A small masked image model, trained from scratch.
Data: trained on simulated telescope pictures of galaxies, 195000 training examples, 16.5 epochs.
Rows from block 9 of the encoder of a small masked image model, named by matrix and row number. Rows with one number belong to one neuron. Each number is 128 + 24 x the weight over its row's rms, rounded and kept within 0 to 255. All counts start at 0. Numbers have three digits each.
After each neuron's rows are labels from the 100 images, of 14848, where the neuron reaches its highest value: "responds to" is what is common among them. Only what is clearly more common there than usual is listed. The data: simulated telescope pictures of galaxies. In brackets: how many of the 100.
# fc1: MLP up (encoder.blocks.9.mlp.fc1.weight, 1152x384), inputs 0-95
# fc2: MLP down (encoder.blocks.9.mlp.fc2.weight, 384x1152, transposed), outputs 0-95

fc1.210:099129094161113147109114122155118144143153117166129111136080150130108160110155162130085168133159137126132109145152151133126154144145101114130165079134110112139081124146126110146166111128122119105157129108097176095081144156125125124158145088081130118135170114111127169128125139155135101138
fc2.210:171106194109119111154130141128144115108111122073138145133172117107139107165106091120171087121089099113124154130111114113124111113083147157122094186142116132130172140106132115128095153144126149141106143152167076151156100121133132123101098152174137136148094140145116083131133122125133143128
responds to: bright star with spikes (74); many stars (62)

fc1.354:074120136123080170145141155175130155135060121180126136140087095112097161121097134137155121099134137128148165084133117123119129133147136113147125155134125138155127109161126136098136139132117140176179132130117118151111162120109100141086147140129146067116147148104113144094095124129129143175
fc2.354:198138122149176102124105103086141103107191140084131131105156168141144107139141117121101146158118119126109073171131154127158129123106104157104126126126107105101134157097125108170116120132150103099068141127143125103126093142146155130155109095139109186160103105145133104157162142144135095082
responds to: bright star with spikes (77); tilted (38); winding: anticlockwise outward (34); barred spiral (32)

fc1.601:184148117123131147117139123097115157131108126080165102151170133144134110095116108123157133153137134110128075107122095121119119146092116140133138148136133138155159112141126109145108135158109111131126108118126151106149109135124119139168146153119133151110119104118161166109188066117124110177
fc2.601:052143095139136112121109132135120094118116128194082123101089099135148131147147151136113137085103121163099174154124154143139154126156144120128140111101148131110124137124117166088158126095140132124150117130132110151136140074120126117106127133133136127123130153155104110157079184122100167102
responds to: bright star with spikes (76)

fc1.301:091146116113122132133137112068172121126090130138167105164151101155180113119152154140141139129118158122076122128144113186127108154113152108166138142117144121111203108131109112084136141149135146126122089120128103124148115149109149099106150158124120125091131134123155151118150136114090123152
fc2.301:112163090139157112090090118124085127117099135192091093096141101136153135084145130168115154104115120160100146132101136130125153137167123124092148104084138152151126136139105143145115133100116082132168102120117165138137132037124103128181159165115157145126120135157129106127125138110097171108
responds to: round elliptical (31)

fc1.517:102172116115152158128110122084154156121100103117154130156173147179190114102154124139140134120118134133070118137128120147121119163110140103139133155107131135101196111130114107081150132115101159102107101128127105120146132139115163088133123168108127099112133106126145111113160135123094139116
fc2.517:109150081142133091099123113115100111120092152196090076101132080111139136104141150161115154119120136171108145121123123152131155130164111137106158112091148138159131134138122145153097148131136069138184106113122158129148122051126091148163160157137156170122115158152139139125115140111100150134
responds to: round elliptical (48)

fc1.464:056164120145109155130156099052160144131109167147172122132176109176183129116153145115120128152121156156074123127131107152125137141133141127133118107103133107111194121113104127076137129139133165104123114141109089129152139127126158099128141144127169105126150137093144123119173148124093141126
fc2.464:150150091118157098097086129144092115116095102172066097125134111114136125095134135180126157093111113136118147128112134139123138138147118110112169147101144165158128124146122119165107150113109068141167085108136179129132116056123096150168151171114116165107100138198132116125113122105112139113
responds to: many-armed spiral (37); edge-on disc (26)

fc1.508:076114135113122165186148138159145117122148153156107107156150095118099146144146155146076107125147156107115141130080113127124128135128139132183154140100126102163092139107133149112092160152136138137102133117118111173088131114095101163132152104121148139092127127098089125162133105148169106161
fc2.508:182117150142136100073110114107099134133126105089168174097094164145133110134107103118186120143120116128169110120156148110144134100136116125095093109173115151097155110161125094146164110114124125124139132143149139078148137182141164092121102131145111105170126117139163134090121141102094156098
responds to: bright star with spikes (53); many-armed spiral (26)

fc1.641:169121154114156152150114112080175153159083100119174113115143122165156120118122137099149145129145155107097115144140132126145140127140116130133105108110142133127178120140096112095113130147137140124123095123183126121152134142120123138162138135105137108127159120143140169146106138121127115167
fc2.641:070178052160142110105116123142063108116147152175097119138121115126128134116139130168113137126100105175118141113097126148111121146138138133109158151118130131121117131121126156139138125095112085141145134125060139128122119059128123114127140147139146169098091143137146099111163147118089150101
responds to: bright star with spikes (56)

fc1.519:152131116193134113129099129130131140140151100146130128114119120092141142120074154113083149158165115161145112101160108162141114132149111114131144140116130095163101122110097126108099145130115130119126123144149126131104088151142140101143136120151135128086141152102144162123134112118139109133
fc2.519:091133120093116140122157110131105114117106142115117133151142125164132115142176102136177107093072130104108160160073141099119150122108162154119110128137127151103164126124137137143145114125132123131143125116109132119163170094120115142128125135103127137136124111164117082139132158118116139124
responds to: bright star with spikes (70); edge-on disc (27)

fc1.309:129116110128093152133095092141147129134145083147103159145110134093118177145084114157113149127110130165066149134138090136132147133088098111151097114136150131161108119122116129102138163123137154112136154106165133144135145126113116100135152109133113133118108142100105132127092130108169106129
fc2.309:140134175148155118144168165119130128084114169096161120114124133153136099121162148103134106124144142063204105119124164109134101125152133145106125148123087110087134141118139115161120101141144105148103132153110122111117101155159144152124100124135135119148158103134149109130185120156108134135
responds to: bright star with spikes (55); lensed arc (35)

fc1.193:078171135179093117133093121096104142133104158151125125149115134152144140143087161150107130135110135142127119090141159120153139126122139085080133141102125140123161153104128118114105123158147086128130113120148132143153118116150121128136125132148116147121150176163087133090122123134129098105
fc2.193:114141088121142120101106132116099120113083136197097079108140092132141129092149150171107157104117117150086142134103132141129153139169119147106143108088156157159120133139092129163115139101128103120159093108114162147137128020118104136172180179120144142112108153158129116135117135099101175113
responds to: many-armed spiral (79); tilted (52); winding: clockwise outward (52); winding: anticlockwise outward (32)

fc1.734:146117122120141154131080141097102156137087122155100118126084125101124108156110117124084121121137105145116143115116117135118141138148098107106116177143155132060146127107103129119108166083148145100089112135130121119134107103098124173144145111139111130124116137136119115092092140140151101121
fc2.734:118128131148126120119178123176144107115175125107153143121147140160120135112135134109165120140116150077155098135149136104146113120125159151143123084128093120165086127150156140130152075145126112162154158118138130149126145164157140094106094133118127125142136123102135152183161109131105140134
responds to: many-armed spiral (48); winding: anticlockwise outward (32)